A small sound classifier, trained from scratch.
Model: 17.1M parameters, log mel input, activation relu, moe top_k, layers 14.
Training: 15100 steps, held-out accuracy 98%.
Data: trained on drum patterns on synthesised drum kits, 26041 training examples, 37.1 epochs.
Rows from block 11 of a small sound classifier, named by matrix and row number. Rows with one number within an expert belong to one neuron, the router's apart. Each number is 128 + 32 x the weight over its row's rms, rounded and kept within 0 to 255. All counts start at 0.
Before each expert's rows are labels from the 100 clips, of 14976, where the router gives the expert most weight on average: "top examples" is what is common among them. Only what is clearly more common there than usual is listed. The data: drum patterns on synthesised drum kits.
# router: router (model.blocks.11.mlp.router.weight, 8x384), inputs 165-219
# up: expert up (model.blocks.11.mlp.up, 8x192x384), inputs 165-219
# down: expert down (model.blocks.11.mlp.down, 8x384x192, transposed), outputs 165-219

# expert 2
top examples: waltz; tempo: 90 to 100 bpm
router.2 [134 103  97 180 152 177 153 123 169 101 130 119  92 137 100 150 139 176 118 155 155 119 137 204  98 149 148 156 186 150 103 123 110 142 167 160  95 108 123 106 116 111 125 100 143 119 130  82 127 142 186 148  97 149  96]
up.0 [108 177 101 126 119 116 115 109 162 128 125 111 134  47  68 115 130 131 143 156 146 100 132  84 156 163 148  92 135  92 153 111 108 157 132  94  90 151 142 165 119 110 110 128 151 119 115 190 164 126  33 152 120 130 114]
down.0 [123 129 112 138 183  90 137 114 126 147 102 151  85 124  74 197 195 132  90 122 117 136 146 131 125 166 122  90  89 172 108 120 130 104 179 100 171 127 132 106 120 113 100 157 148  96 120 133 164 183 124 177  61 137 103]
up.1 [ 59  96 128 125 117  93 131 106 175 183  98 164 185 195 129 144 126 119 188 111 144 147 145 100 178 129 175 148 154 111 229 102 105  66 100 172 159 105 133  97 145 203 134 143 147 194  97 136  53 104 124 147  83 131 141]
down.1 [100 148  82 136  66 130 121 179  95 138 114  97 185 125 107 130 113 129  81 102 131 170  86  98 125 132  93 109 102 120 121 100 123 120 118 167  94 161 166 130 125 157  92 109 168 196 141 130 158 135 133 163 106 134 165]
up.2 [155 127 132 131 135 143 177  95  89 117 140 117 127 123 126 126 138 136 154  79 124 157 162 118 152 125 161 121 130 191  91 161 106 146 131 139 153 170  68  65  63  92 133 131 227 134 131 119 141 146 146 151 160 112 143]
down.2 [125 129 128 188 172 186  91  91 117  83 103 174  88 135  96 111  64 154 131 154 101 155 108 134 114 126  89 193 130 158 120 172 103 143 203 134 119 134 107 127 114 108 132 137 129 100 124  93  93 160 111 127 145 170 104]
up.3 [108 137 103  44  67 112 115 124  83 118 100 121 129 147  68  48 161 106  95 145 166 129 140 164  83  77 132 124 138 147  84 106 191 140 115  69 113  98 155 106 141 130 150 118 132 116 158 176  96 157 126  96 172 111 190]
down.3 [127 146 179  91  93 118 100  73  93  84  93 115 152 131 153 130 161 136  91 171 117  75 122  84  66 108 123 181 151  82  70 161 160 180 152 138 183 133 113 129 137 134 128 128 129 161 141 135 108  85 159 118  75 125  81]
up.4 [103 172 138 144 113 141 102 171 120 143 111 144 145 124 133 126 125  94 156 195  60  58  46 126 155 152 109  83 151 201 122 159  86  85 128 106 111  98 140 153 145 115  74 110 115 155 141  79 164  88  82 114 187 158  90]
down.4 [111  69  99 154 157 104  97 167 156 133 181 131 133 137 111 124 151 196 117 134 198 163 108 131 144 143 165 101 154 134  84 101 160 110  97 127 152 141 104 128 139 144 147 176 114  99 196 109 180  90 146  83 138 128 139]
up.5 [ 95 161 140 153 143 142  89 182 169 108 119 165 140 125 156  97 115  83 165 156 100  82  54 111 144 169  68 103 138 227 128 110 201  84  82 137 182  81  97 147 135 106  58 111 148 140 140  92 149 106 115 106 186 138  96]
down.5 [110  86 101 145 127 138 100 152 170 121 179  94 141 134 146  93 140 161 125 138 195 132 128 124 154 121 156 111 153 103 110 104 155 137 138 110 195 162  82 135 145 153 138 154 127 113 183 137 171 103 123  71 149 130 139]
up.6 [101 137 146 150 129  97 122 130 193 101  94 148 145  77  97 127 127  29 130 118 123  89 108  86 148 177  84 129 161 207 147  98 148 115 106 117 107 148 113 143 145 108 116 135 118 125 135 116 148 130  98 115 170 128 127]
down.6 [ 85 132 115 142 146  98 134 113 175 134 203 112  68 118 116 105 177 162 132 123 133 111 185 113 122  94  83 105 180 142 148 104  90 114 137 145 176 170  90 107 122 105 110 177 100  76 139 132 165 159 120  90 108 159 151]
up.7 [130 128 176 106 132 128 114 135 172  84 190  85 143 121  80  90 105 169  95 121 123 112 127 144  85 103 116 159 136 170 121 120 168 130 136 130 190  95 113 144 141 141 154 129 102 138 191  86 121 151 151 159 138 157 134]
down.7 [151 172 134 105 110 106 110 122 111  94 178 126 113 104 106 173 119 121 124  86 193 110 121 149 184 163 186  93 124  90 144 101  64 142 108 110 158  74 124 111 132 133 113 111  93  84 155 120 109 135 111 186 138 134 133]
up.8 [113 106  95 119 134 123 171 121 142 188 138 147 194 134  93 142 122 126 198 155 159 161 111 145 156 137 182 173  98 171 189  70 111 152  85 135 165 136 148  49 103 188 143 108 176 153 107 134  61 118  75 132  77 104  98]
down.8 [ 70 104 122 159  77  97  92 135  72 108 127  85 170 140 101 160 129 115  85 107 115 133 113 142 134 196 167 100 150 113 102  51 131 136 165 112 107 118 197 113 125 149 140 111 183 185 135  97 172 142 124 187  76 165 128]
up.9 [115 111 131 144 121 132 113 112 173 124 114 169 168 158 124 171 118 152 151 100 124 154  96 116 125 121 184 167  93 150 202 103 115 109  68 137 154 122 155  35  75 226 129  86 147 130 102 132  83  55 149 164  98  98 162]
down.9 [112 143  99 138  96 102 100 159 143 132 131  68 169 136 146 136 139 165  96  87 148 128  70 134 158 186 147  84 131 119 142  63 134 160  58  64  92 109 163 154 129 124 131 137 165 170  89 143 132 119  86 127  94 139 179]
up.10 [112 105 119 111 130 105 116  67 124 135 104 108 124 129 214 136 174 163 154 167 152 138 158  88 156 102 105 157 100 152  75 109 108  83 144 107 116 173 130 157 119 204 112 119 121 154 156 123 109 134 114 105 164 154 162]
down.10 [132 129 138 102 135 176 145 117 146 164  78 144  85 123 128 123 104 105 124 193 128  83 125 149 105  63 124 186 174 111 124 222 157 170 165 130 162 143  47 145 151  92 136 141 109 122  93 123  96 105 101  57 126 100 128]
up.11 [189 134 155 153 134 136 146 159 127 161 132 141 152  96 138 136 127 106 150 127 143 147 189  97 162 134 182  69 108 180 109 169 143 174  86 192 165  86  62 167 101 143 162 171 149 175  96 107 147  73 129 133 123 169 158]
down.11 [129 157 139  98 166 176 102 112 156 134  91 178 140 124 104  97  96 156 122 122 148 113 125 134  86 115 105 174  95 150  94 197 188 133 154 144 183 145 155 172  92 124 139 132 125 184 119 138 117 139 136 110 114 110 135]
up.12 [126 130 141 139 117  54 142 135 161  65 138 204 181 125 155 124 101  72 114  70  89  60  41 100 178 154 110  80 140 164 202  76 170  83  96 109 147 110 133 118 111 115 117 157 157  89 115 133 148 143 108  96  95 139 173]
down.12 [105 132 133 154 150  98 155  69 170 125 176  89  86 118 164  82 142 116 176  82 156  70 123  82 125 130 118 147 163 152 155 127 108 165 122 118 155 172  86 124 140 122 106 138 128  92 107 133  65 112  98  91 132 153 156]
up.13 [144 139 112 125  90 117 132 150 131 140 110 112 114 124  71 102 134 131 180  97 158 112  55 109 139 155 153 150 177 188  97  98 113 140 128 114  94 116 119 115 118 151 170 114 179 107  98 121 110 122 109 126 131 121 115]
down.13 [147 117 142 113 126  95  93  80 124 159 126 122 135  88 109 129 136  91 126 127 160  92 111 189 134 210 184 156 141 114 150 126 133 143 113 138 139 122 132 128 117 142 109 158 168 116 130  64 120 137 125 110 109 135 116]

# expert 5
top examples: tempo: 70 to 80 bpm; one drop; pattern: random hits
router.5 [103 125 180  80  93 112 177 111 125 150 131 158 151 126 213 164 101 168 109 129 135 146 124  90 123  71 153 179  92  97 161 124  96 124 119 176 194  86 178 182 128 137  87 139 152 155 156 194  75 122 136 125 130 111 106]
up.0 [102  72 117 184 181 118 105 100 202 106 136 152 146 170  93  85 143 132 188 130  96 115 157 132  99  65 116 122  99 152 147 144 100  84 142 144 179 122 117  83 164 145 218  88 163 144 116 123 135  92 121 128 167 114  99]
down.0 [ 74 131 119 129 163 153  99  86  79 121  56 145 172 122 142 124 108  91 112 107 129 106 104 155 101  86 149 141  28 159 140 159 134 118 107 104 148 195 116 118 143  52  93 158 151 180  95 112  79 121  95 121 125  75 152]
up.1 [138  99  93 208 190 162 119 118 141 180 156 126  85  96 100 156 111 134 178 125 148 128 145 132 120 106 104  60 118 139  84 136 144  80 143 152 124 141  89 109  82 178 180  87 201 151 148 154 115 155 164 144 114 145 155]
down.1 [129 152  90 106 176 138  90 127 127 148  78  75 145 126 144  79 107 128 163 172 110 143  94 154 141  82 137 224  61 150 154 193  94  64 108 120 154 154  87 128 120 140  75 140 164 173 120 104  72  86 136 108 137 110 126]
up.2 [151 127 109 174 120 152 137 164 149 180 120 110  90  91 141 194 128 128 141 137 171 109 143 133  92 106 127 141 136 101  58 130 129 146 175 124 119 117 129 127  90 106 130 133 162 120 148 161 134 115 150 135  87 130 122]
down.2 [166 166 130  86 135 112 133 150 119 110  93  69  90 133 122 102 156 113 161 138 135  77 121 118 142  87 128 194 142 134 117 145 121  89 131 135 197 119 131 140 119 147  43 167 163 135 108 105 114 111 167 113  95  85  42]
up.3 [170 127  78 146  69 113 169 163 154 167 183 101 102 135 129 195 125 102 160 179 104  79 131 106 132 132  91 170 144 125  96 107 148 126 189  48 161 105 157 115 152  95 202  97 113 101 129 171 141 132 124 149 111 138 102]
down.3 [102 181 116  96 156  97 145 167 126 138  98 135 168 108 150  98 115 123 105  98 118  61 141 120  81  76 112 117  87 236  82 138 163  91 139 141 193 125 110 157 140  98  84 157 147 149 154 145 107 129 151 109 105  50 166]
up.4 [126 123 190 101  74  87  73 103 154 133 120 102  87 122  81 140 122  77 157  68 122 126  70 150 117 195 112  88 115 208 151  81 114 102 112 116 155 118 119  89 140 130  82 192 114 102 159  85 118  82 135 121  97  85 134]
down.4 [138 146  94 168 159 117 133 169 133  98 193  76 144 139  93 109 138 135 145 115 163 135 226  81 107 150 198 106 144 111 156  69 152 138 211 118 103 188 189 154  99 174 181  97 163  92 186 137 143 158 103 165 153 102 103]
up.5 [136  68 125 161 140 174 153  78 118 100 134 161 117 223  96 174 179 121 180 140  27 110 163 133  86 105  95 100 164 152 127  86 110 133 153 121 180 121 163 106 244 129 194 126  97 151 123  74 121 119 152 112 174 137  99]
down.5 [ 94 145 104  98 126 146 141 109 151 103 106 117 127  98 166  83 107 149 142 125 120 110 116 156 111  97  78 117  74 204 126 181  93 116 121 100 175 178  98 103 136 120 108 131 141 232  91 137 110 153 132 141 164 108 230]
up.6 [105 126 161 186  90 105 136 178 147 127 160 152 113  72 110 105 102  95 164 154 111 111 152 107  77 151 125 182 120 125 112  97 178 133 183 151 103  72 160 112 112 121 159 108 142 140 219 140 151 125 109 138 126  97 117]
down.6 [ 68 147 151 127 148 137  82  99 120 140  62 157 226  86 145 128 125  64 128 171 105  53 103 108 103  73 111 145  44 138 124 150 169  94 154 138 133 180 134 118 134  68  95 148 103 180 136 147  77 122  76 160 138  80 133]
up.7 [196 128 140 118 172 199 134 118 120 170 127  87 105  98  89 156 159 104 166 154 144 153 107 127 131 151  90  68 159 165  71 150 112 144 133  77 163 176  83  95 133 171 157 138 141 113  85  73 135 177 105 194 123 177  92]
down.7 [ 88 191 113 136 124  92 144 162 140  80 197 128  86 116  63 167 119 168 134 114  83  88 154 156 134 126 130 111 170 195  88  47 125 111 180  69 112 150 118 109 113 140  98 154 183  96 171  91 147 203 155 199 151 139 118]
up.8 [151 139 152  59 114 129 127  67  74 111 153 111 118 131  99 112 119  72 134 124 124  92  63 199 101 151 139 116 179 127  78 161 101 117 175  90  80 143  93 145  96 111 116 102 156 151 110 155 120 150 132 152 153  72 139]
down.8 [150  94 110 190 115 154 122 177  92 126 123  96  99 143 163 162 142 154  91 166  80 128 144 109 102  93 124  83 120 103 163  94 151 142 200 131 146 151 166 111 155 116 161  56 130 138 122 178 189 104  75  85  68 168 123]
up.9 [145 118 151 102 150 132  72  71 129 150 104  80  98 186  85 100 142 101 137 120 153 152 147 107 137 143 107 134 130 161  92 110 178 120 109 125 119 181 113 122 134 148 104  64 127 126  56 119 130 169  69 175 160 118 103]
down.9 [152 108 130 131 125 161 190 167 137 152  89 154 134 140 154 169  80 156 101 158  73 155 108 129 139 114 112 115  98 140 139  89 112 110 222  89 113 112 120 104 143 155 149  89 184 134 111 142 152 113 132 158 187 116 157]
up.10 [132  91 138 172  84 105 143  72 189 131 135 128  98 153  88 137 124 126 131 158  88 105 157  88  64 141  70 113 130 142 143 100 158 128 142 119 170  82 171 123 200  87 205  91 109 112 127  74  83 164 130 151 172 147  96]
down.10 [ 81 150 101 129  90 105 128 122 131 116 118 115 126 102 162 126  83  94 153 125  83 110 120 111 134  81  78 144  91 207 108 169 112  37 155  88 179 138 132 129 128 176  84 145 156 170 179 171 151 142 132 194 201  79 164]
up.11 [100 111 135 187 216 136 116 141 188 140 171 169 161 132 143 105 140 129 202  99  83 156 205 119 118  86 132 137 137 130 151 137  68  89 144 172 125 138 124  59 166 138 176  78 116 144 103 125 159 120 133 107 128 120 106]
down.11 [100 144  96 131 161 123  99  79 121 119  50 155 200 119 100 138  97  85  97 121 127 144 107 169 107  77 112 132  30 152 129 164 136 127 106 125 113 204 105 110 123  70 110 120 139 191 117 102  94 160 127 123 132 105 201]
up.12 [161 147 125  87 124 107 144 172 135 132 128 127 112 141 114  73 134 127 132 126  65 134  98 135 116  58 150  88 163 149  83 146 114  21  24 103 171 134 118 123 136 141 165 149  69 157 170 128  46 138  87 138 144 125 144]
down.12 [147  69 102 168 171  97 115  95 117 136 122 148 137 102 112 150  84 133 149  92 131 151 132 128 170  92 162 147 104 114 128 159 103 143 109 131 130 143 112 111 131 149 186 125 118  80 156 182 105 150 108 102 140  91 138]
up.13 [153 129 138 125 103 186  87 115 104 132 144 134 168 184 113 145 125 108 186 129 132  60 168 121 137 158 151 111 197 146 100 153 147 128 154 130 174  90 135  80 159 186 151  65 138 117  95 159 147 133 133 139 118 193 133]
down.13 [121 141  93 124 146  90  76 103  92 107 152 195 103 139  60 154 151 133 119 150 120 110 177 142 156 141 157 105  99 133 104 109 119 110 139  95 109 148 170 107 146 134 135 145  90  34 166 102 132 130 156 217 191 120 107]

# expert 4
top examples: dembow
router.4 [166 136 115 143  81 115  96 135 175 122 159 114 103 123 142 146  91 107 174 136 114 146 128 148 189 247 105 138 138 106 173  94  86  89 136 137  97 121 123 113 102 163 149 113 139 172 136 144 112 156 176 144 109 135 103]
up.0 [157 176 106 150 146 132  96 152  85 131 113 158 111 146 151 113 113 186 177 164 154 125 128 162  90  83 125  35 138 107 107 174 128 145 131 149 118 117 123 210  98 117 108 149 112 101 144 180 185  82 140 117 121  93 130]
down.0 [170 127 148 158 117 168 167 143 175 113 154 110 179 153 149 102 133 106 162 149 110 117 119 116 146 111  58 135 140 139 138 106  68 148 142 128 164 137 145 113 138  92  88 123  69 165 149 115 117 143 131  77  93 162 156]
up.1 [182 156  13 180 187 124 113 117  94 172 192 120 184  95 124 135 196 115 118  90 102  70 189  98  99 158 150  94 194 130 146 216 145 148 108 141 156 141  92 100  90 118 125 119 133 138 105 136 175 126  99  98 154 169 115]
down.1 [102 145 140 136 122 128 173 132  82 120 169  83 133 109 181  86 133 110 186 114 131 185 115 150 158 170 130 146 118 134 135 163  99 136 120 140 143 128 152 127 118 168 151  72  84 136 186  74 208 106 127 139 150  97 116]
up.2 [ 89  97  97 173 132  99 115  97 116 163 134 150  69 160  69  99 135 128 114 124 116 124 136 159  82 120 138  83  90 164  99 144 152 131 118 109 181 103 142 152 144 124 193 130 162 120 122 164  70 127 145 193 130  85 119]
down.2 [152 112 144  63 161 120  79 114 115 131 122  86 112 100  63 113 154  49 151 115 147 126 137 124 159 141 114 180 163 121  94 188 112  99 130 183 164 160 126 110 127 171  82 130 183 129 110 111  99 186 159  96 138 112  88]
up.3 [130 152 176  90 105  38 117 104 129 157 121 179 113  85 142  73 130 155 138 197 170 130 125 143  80 121 202 196 129 151 159 160  90 133 114 111 146 132 130 143 119  60 158  92  96 149 132 123 144 118 110 168 120  82 112]
down.3 [134 165 186 115 159 106 136  47 113 118 132  81 188 108 144  79 126 135 134 184 151  86 141 128  92  88  91 200 133 166 109 108 143 137 135 152 171 149 153  87 107 123  98 132  95 173 180  58  97 137 171 128  92 149  85]
up.4 [137 116  94 175 135  87  87 141 166 114 161 156 165  96 142 147  82 111 135 146  84 124 137  83 155 140  77 113 106 141 111 148 178 142 101 223 167  90  83  90 104 128 117 133 101 125 102 105 147 147 143  57 174 142 114]
down.4 [110 124 188 171 126 179 133 103 117 143 132 101 177 147 128  89 184 145 169  85 128 171 159 136 161 146 152 142 171  91 195  94 129 137 146 101 136 137 173 133 117 154 173 112 135  75 104  80 176 142 139 133 164 118 146]
up.5 [139 100 142 116 110  94 162 145 121 105 163  76 124 162 130 184 119 104 136 130  81  92 162 165  82 114 149 101 138 144  51 140 111  93 155  95 123 167  69 172 108 125 137  79 162 141 139 157  95 159 131 172 109  85 171]
down.5 [131 149  98 111 155 140  95 121  99  77 128  75 167 165 123 111  80 111 148  62  82 188 131 107 131 202 167 116 111 203 104 104 103 103 173 131 136 125  91 113 128 138 128  87 123 109  97 111 130 124 116  81 168 172 133]
up.6 [ 85 101 109  97 137  86 109 138 140 121 168 231 145 169  96 133 142 162 130 193  46  73 194  67 120 134 124 170 120 130 112 157 120 140 140 152 145 133 133 177 128 128  81 147  93 127 105 175 135 104 108  82 109  94 146]
down.6 [177  92 132 164 114 139 138 167 129 151 131 164 116 170 113 184  92 188 134 132 121 195 158 127 144 167 114 120 105 171  51 163 148  77 129 104  40 122 163 123 138 105 176 133 108  77 134 104 178  81  91 125 179 173 104]
up.7 [153  95 131 130 114 116 166 150 139 153 146 145 106  99 132 171 186 144 165 153 228 102  68 156 125 141 160 116 161 151 119 146  88 103 104 128 101 150  63 125  40 106 143 147  98 154 111 136 150 122 121 179 144  86  92]
down.7 [115 127 140 173 128 161 139  83 107 167 102 102 193 146 117 119 144 104 141 100 146 137 131 122 118 119 128 127 149 171 132 110 107 128 229 125 210 101 109 138 143 175 119  96 152 113 164 133 139 207 175  97 131 130 125]
up.8 [111 146 121 169 107 150 125 151 131 126 102 102 131 153 112 111 125 139 183 116 108 128 177 171 146 153 148 154 138 152 165 140  99 122 144  92 123 118 138 121 122 169 149 152  75 123  80  91 105 126 148 137  83 163 111]
down.8 [161 133 126  62  83 141 153 183 157 110 116 170  73 145 128 122 128 162 109 100 113  76 141 143 118 171  97 110 154 101 130 110 150  54 121 108 129 119 121 116 145  92 100 136  95  83  72 135 104 124 135 117 127 135 104]
up.9 [178 173 166 123 141  98 141 179 144 142 126  72 149 101 154 173 178 146 106 143 141 117 182 136 136  98  88 155 161 116 127 220  59 109 147 121 166 168 144 187 114  83 110 145 126 140 120 119 106 135 125 166 141  65 117]
down.9 [133 104 134 139 159 138 147 117  90 147  29 119 105 112 181 137 116  80 101 110 137 147  70  92  69 151 164  96  86 125 150 117 139 152 121  92 199 142  78  92 161  88 138 127  99 113 119 119 140  83 166  87 166 152 117]
up.10 [170 148 162  89 109 117 137 147 120 117  93 111 119 116 149 202 151 121  50 137 161 161 170 116  98 105 189 178 134 124 144 186 113 124 134 187 189 163 147 116 107 106 102 186 145 138 182 129  82 147 136 111 183  77 168]
down.10 [102 102 169  87 133  88  96  89  38  94  75 127  91 118 147 162 115  81  63 110 149 116 117  89  67 107 181 140 125  83 131 121 197 210 118  90 114 134 100 139 130  55 143 163 116 122 120 127  96 107 160 115  75  98  33]
up.11 [136 181 139 171 164 130 140 151 121  89 122  58  85 121 147 171 119 135 102 163  73 110 103 184 112  93  82 122 144 162  99 120 152  97  59 124 163 197  37  60 135 100 134 126 139 164 116 118 179  69  80 130 120 171  77]
down.11 [151 103 147 178 164 169 185 155 168 148 146  93 165 106 179 105 183 195 162 198 158 158 164 101 117 136 151 160 154 101 180 173 155 159 104 121 114 112 119 121 144 142 171 143 134 124  99 134 134  53 101 118 136 113 155]
up.12 [166 115 156 142 132 115 187 114 152 205 140 144 106 120 110 182 178 147 106 105 143 151 184 153 122 130 178 119 137 148 141 117  90 205 106 159 183  95  88 121 137 134 103 159 129 133 106 171 136  89 146 133 125 103 128]
down.12 [ 78  82 147 127 128 121  95  74  63 120 101 154  98 106 145  89 179  85  85 133 135 105  83 101  63 130 158 127 138 127 164 145 144 189  92 148 150 130 101 106 122 119 114 141 143 121 112 123 124 131 155 141  63 124 128]
up.13 [119 139 149 162 138 159 110 190 141  56  84 113 105  94 157  93 134  94 139 134 120 116 136 169 127  47  98 103  81 161 104 122 147 157  98 148 192 133  85 110 144 112 101 115 117 137  51 106 133  44 113  96 149 147 127]
down.13 [172 137 183 198 123 190 145 141 175 123 148  98 143 158 163  92 151 166 181 139 112 129 182 109 148  97 137 135 141 155 137  47 161 154 128 110 135  89 158 114 138 105 141 119 111 148 110 152  96 157 154 110 137 108 169]

# expert 7
top examples: march; tempo: 160 to 170 bpm; tempo: 150 to 160 bpm
router.7 [131 103 154 186 147 169  98 124 115 165 111 119  99 137  74 178 105 128 118 141 142 141 153 208 100  62 133 166 153 107 101 166 142 141 139 129 101 107 103 141 165 119 210 130 140 155  93 163 100 154 166 175 134  51 189]
up.0 [152 129 140 129 145 129 154 138  95 126 112 132 155 119 148 142  86 142 125 129 177  80 176 158 106 163 149 144 174 114  72 149  91 216 164 135 142 162 124 136 142 158 174 119 100 155 133 154 101  97 147 134 130 118 143]
down.0 [101  70 165 177 169 142  88  94  81 196  83 120 140 113  90 172 146 157 134 121 165 185 126 119  86 166 162 146 125 100 129 147 171 119 139 145 119 145 108 154 152 144 146 136 124 167 100 123 156 157  75 146  97 145 129]
up.1 [104 108 137 138  46 104 125  70 174 127 176 156 121 126 134 155 120  74 129 156  67  98 161 127 128 120 114 127 122 117  87  90 162 116 127 125  94 173 139 134 159 158 101 149 134 112 104 112 123 112 146 135 179 150 121]
down.1 [185 136 121 138 153 177 117 174 170 139 171  88 211 103 170  76 142 123 167  91 135 171 107 118 162 178 139 121  87 120 178 190  95 118  66 106 162 135 147 131 116 161 152  88 140 126  96 168 124 138  94  92 184 113 174]
up.2 [ 63 126 133 119 140 136  67 104 144  92 156 109 136 195 113 147 118 133 143 169  81 133 182 122  79 114 105 131 106 192 123  88 120 154 113 148 159 116 106 159 184  91 107 115 125 158 166 111 108  28 122  79  89 119 131]
down.2 [144 189 130 137 129 127 185 159 129 111  94 155  54 119 177 122 163 131 133  80  75 137 209 122 202 178  75 132 183 156 104 159 132  79 105 106 122 115 150 157 135 140 139 130 120  73 167 112 161 151  94  84 129 124 134]
up.3 [184 112 175 128  79 136 142 185 129 152 143 184 148  98 123 124 146  90 101 192 126 116 184 135 118 172 182 145 109 119 193 116  86 136 147 128 100 103 177 111 108 141 117 116 212 208 140 108  95  87 145  65 107 138 103]
down.3 [119 131 142 146  89 107 112 103 113 142 119 186  61 139  72 184 120 117 101  75  95 132 178 111 114 201 130 128 156 139  92 171 167 129  90 121 115 112 142 118 110 141  96 134 140 131 124  85 165 195  84 166 117 176 129]
up.4 [113 177 157  89 172 121  88 123 106 122 105 138 135 127 167 134 126 109 126 192 107 107 185 126 119 120 143 134  81 100  76 138  94 159 147 134 107 192 167 147  93 117 127 180 115 124 139 142 144 101  79 197 155  93 164]
down.4 [ 94  83 177 176 180 174 137 111 114 128 102 129 124 113 158  87 138 127 137 143 142 120 127  72  70 138 163 143 133 147 173  92 136 135  74 101 186 167 146 174 165 160 157 125 124 204 104 156  96 180 131 107 140 154 170]
up.5 [122 120 151 107  69 119  73 153 154 140 189 109 102 192 161 171  95 123 150 175  67 147 129 111  54 138 102 153 141 102 100 100 180 116 100 178 168 160 119 161 179 149 141 100 118 141 143  92 118  95 133 119 109 109 145]
down.5 [182 148 115 148 113 144 182 147 155 152 159  87 143 133 205 118 143 100 179  77 117 172 104  74 158 147 124 140 146 157 173 174  77  95 128  68 160  98 107  99 113 160 145 124 113 147  88 151 149 153 144 128 163 114 184]
up.6 [151  64 197 136 127 138 122 186 124 128 182 190 149  39 164  66 120 146 161 122  95 160 159 122 112 140  98 174 147 105 218 151 104 135 140 133 162  51 187 113  94 118  92 157  65  85 132 166 130  81 170  61 168 121 119]
down.6 [114 133 205  98 125 109 124 105 138 119  98  91 106 101 118 127 107 169 120 116 101  63  99 118 100  83 145 192 134 119 114 152 144 148 107 125 171  66 121 162 118  71 129 160 156 139  89 149 124 174 166  68 112 129 128]
up.7 [123 171 129  94  85 121 114 133 147 144 148  96 109 196 139 157 111 140 168 158  55 139 178 121  90 125 145 131 123  80 137 114 197 175 106 211 150  74 170 191 183 176 145  85 121 153 118 100 132 139 134 115 102 106 168]
down.7 [137 118 119 191  97 137 166 137 140 133 138  90 170 142 187 158 104 146 105  91 119 179 128 157 152 163 157 104  77 177 134 188  96 154  19  65 143  88 117 134 101 145 137 119 119 152 125 139 186 122 123  99 135 138 201]
up.8 [135 126 132 127 158 106 180 173 121  96 117  97 194 119 111 128 140  56 127 137 149 106 147 122 163 117  63  89  97 191 167 118 181 114  82 186 149 159 103 113  77 130  91 102 161 147 128 112 156 128  96 151 156  89 101]
down.8 [134  58 159 160 148 178 134 107 113 171 131 121  69 111 141  66 149 128 125 116 169 115 133  70  66 129 166 130 180 155 156 163 145 100 168 167 175 143  91 143 143 202 136  96 121 144 145 103 156 124 163 125 102 146 175]
up.9 [127 131  94 102  68 137 151 104 127 111 141 116 190 127 115 105 101 140 189 120 105 132 126 123 128 169 130 110 107 107 107  95 152 182 146 169 116 128 101  99 142 172 146  71 135 167 165 145 122 130 141 125 132 127 144]
down.9 [ 89 121 127 163 121  90 121  82 110 164 102  95 123 131 114 185 200 136  57 128 150  95  92 162 101 134 145 127 143 121  71 107 163 195 127  96 167  83 115 119 139 106  57 170 112 129 131 137 134 186 145 112  73 166 145]
up.10 [123 144 106 105 174 138 166 118 106  68 131 131 139  73 101  88  22 151 164 145 151 127 152 154  81 119 125 124 123 121  70 152 148 219 152 142 157 123 107 117 128 139 118 112 128 129 139 154 135 114 139 129 188 142 103]
down.10 [108  88 155 203 171 146 106  66 108 191  80 101  79  99 105 152 122 145  75 163 133 124 118 116  45 126 149 135 117 131 130 110 158 154 146 167 152 136 150 134 139 124 150 159 106 162 125 121 149 168 133 125 114 158 140]
up.11 [119 138 124 106 128 107  50 156 114 118 119  72 114 132 129 124 137  83 155 173 125 125 166 104 109 115 126 131 118 129 101 112 121 145 130 138 148 149 161 161 188 114 107 158  84 199 146 117 143 105 123 101  81 184 102]
down.11 [126 115 124 191 135 146 153 193 118 100 139 143  56 163 156 100  89 165 181 109  92 139 215 104  99 152 134 146 133 165 151 156 119 102 114 122 135 142 132 141 119 148 166 110 116 177 143 118 164 193  81 140 138 152 196]
up.12 [124 136 117  76 117 149 158 125 112 126 151 145 144 114 128 128  85 161 174 130 159  81 175 137  78 132 123 121 145 110  82 146 139 193 166 132 127 140  95 121 152 128 125 128  82 133 167 135 125 102 170 132 181 118 128]
down.12 [ 99  90 166 157 125 146 110  91 107 156  84 125 111  97 132 130 147 157 121 113 144 128 118 149  83 116 135 152 138 138 115 155 138 100 136 174 126 109 146 160 155 118  84 111  64 151  92  99 132 187 117 136 116 144 135]
up.13 [149 104 247 139  63 150  83 191 106 162 115 108 189 195 145 110 135 129 115  72 129 138  94 131 139 117 127 216 114 128 155  95 134 107  90 110 115 186 182  77 179 171 128 104 144 128 106  87 130 133 140  81 131 149  73]
down.13 [160 135 135 150 141 178 163 171 182 139 150 166  90 123 165 154 145 162 193 138  86 143 123 111 154 193 125 159 134 130 142 196  90 181 122 104 162 152  72 125 130 117 121 138 120 163  82 175 130 141 101  70 118 182 137]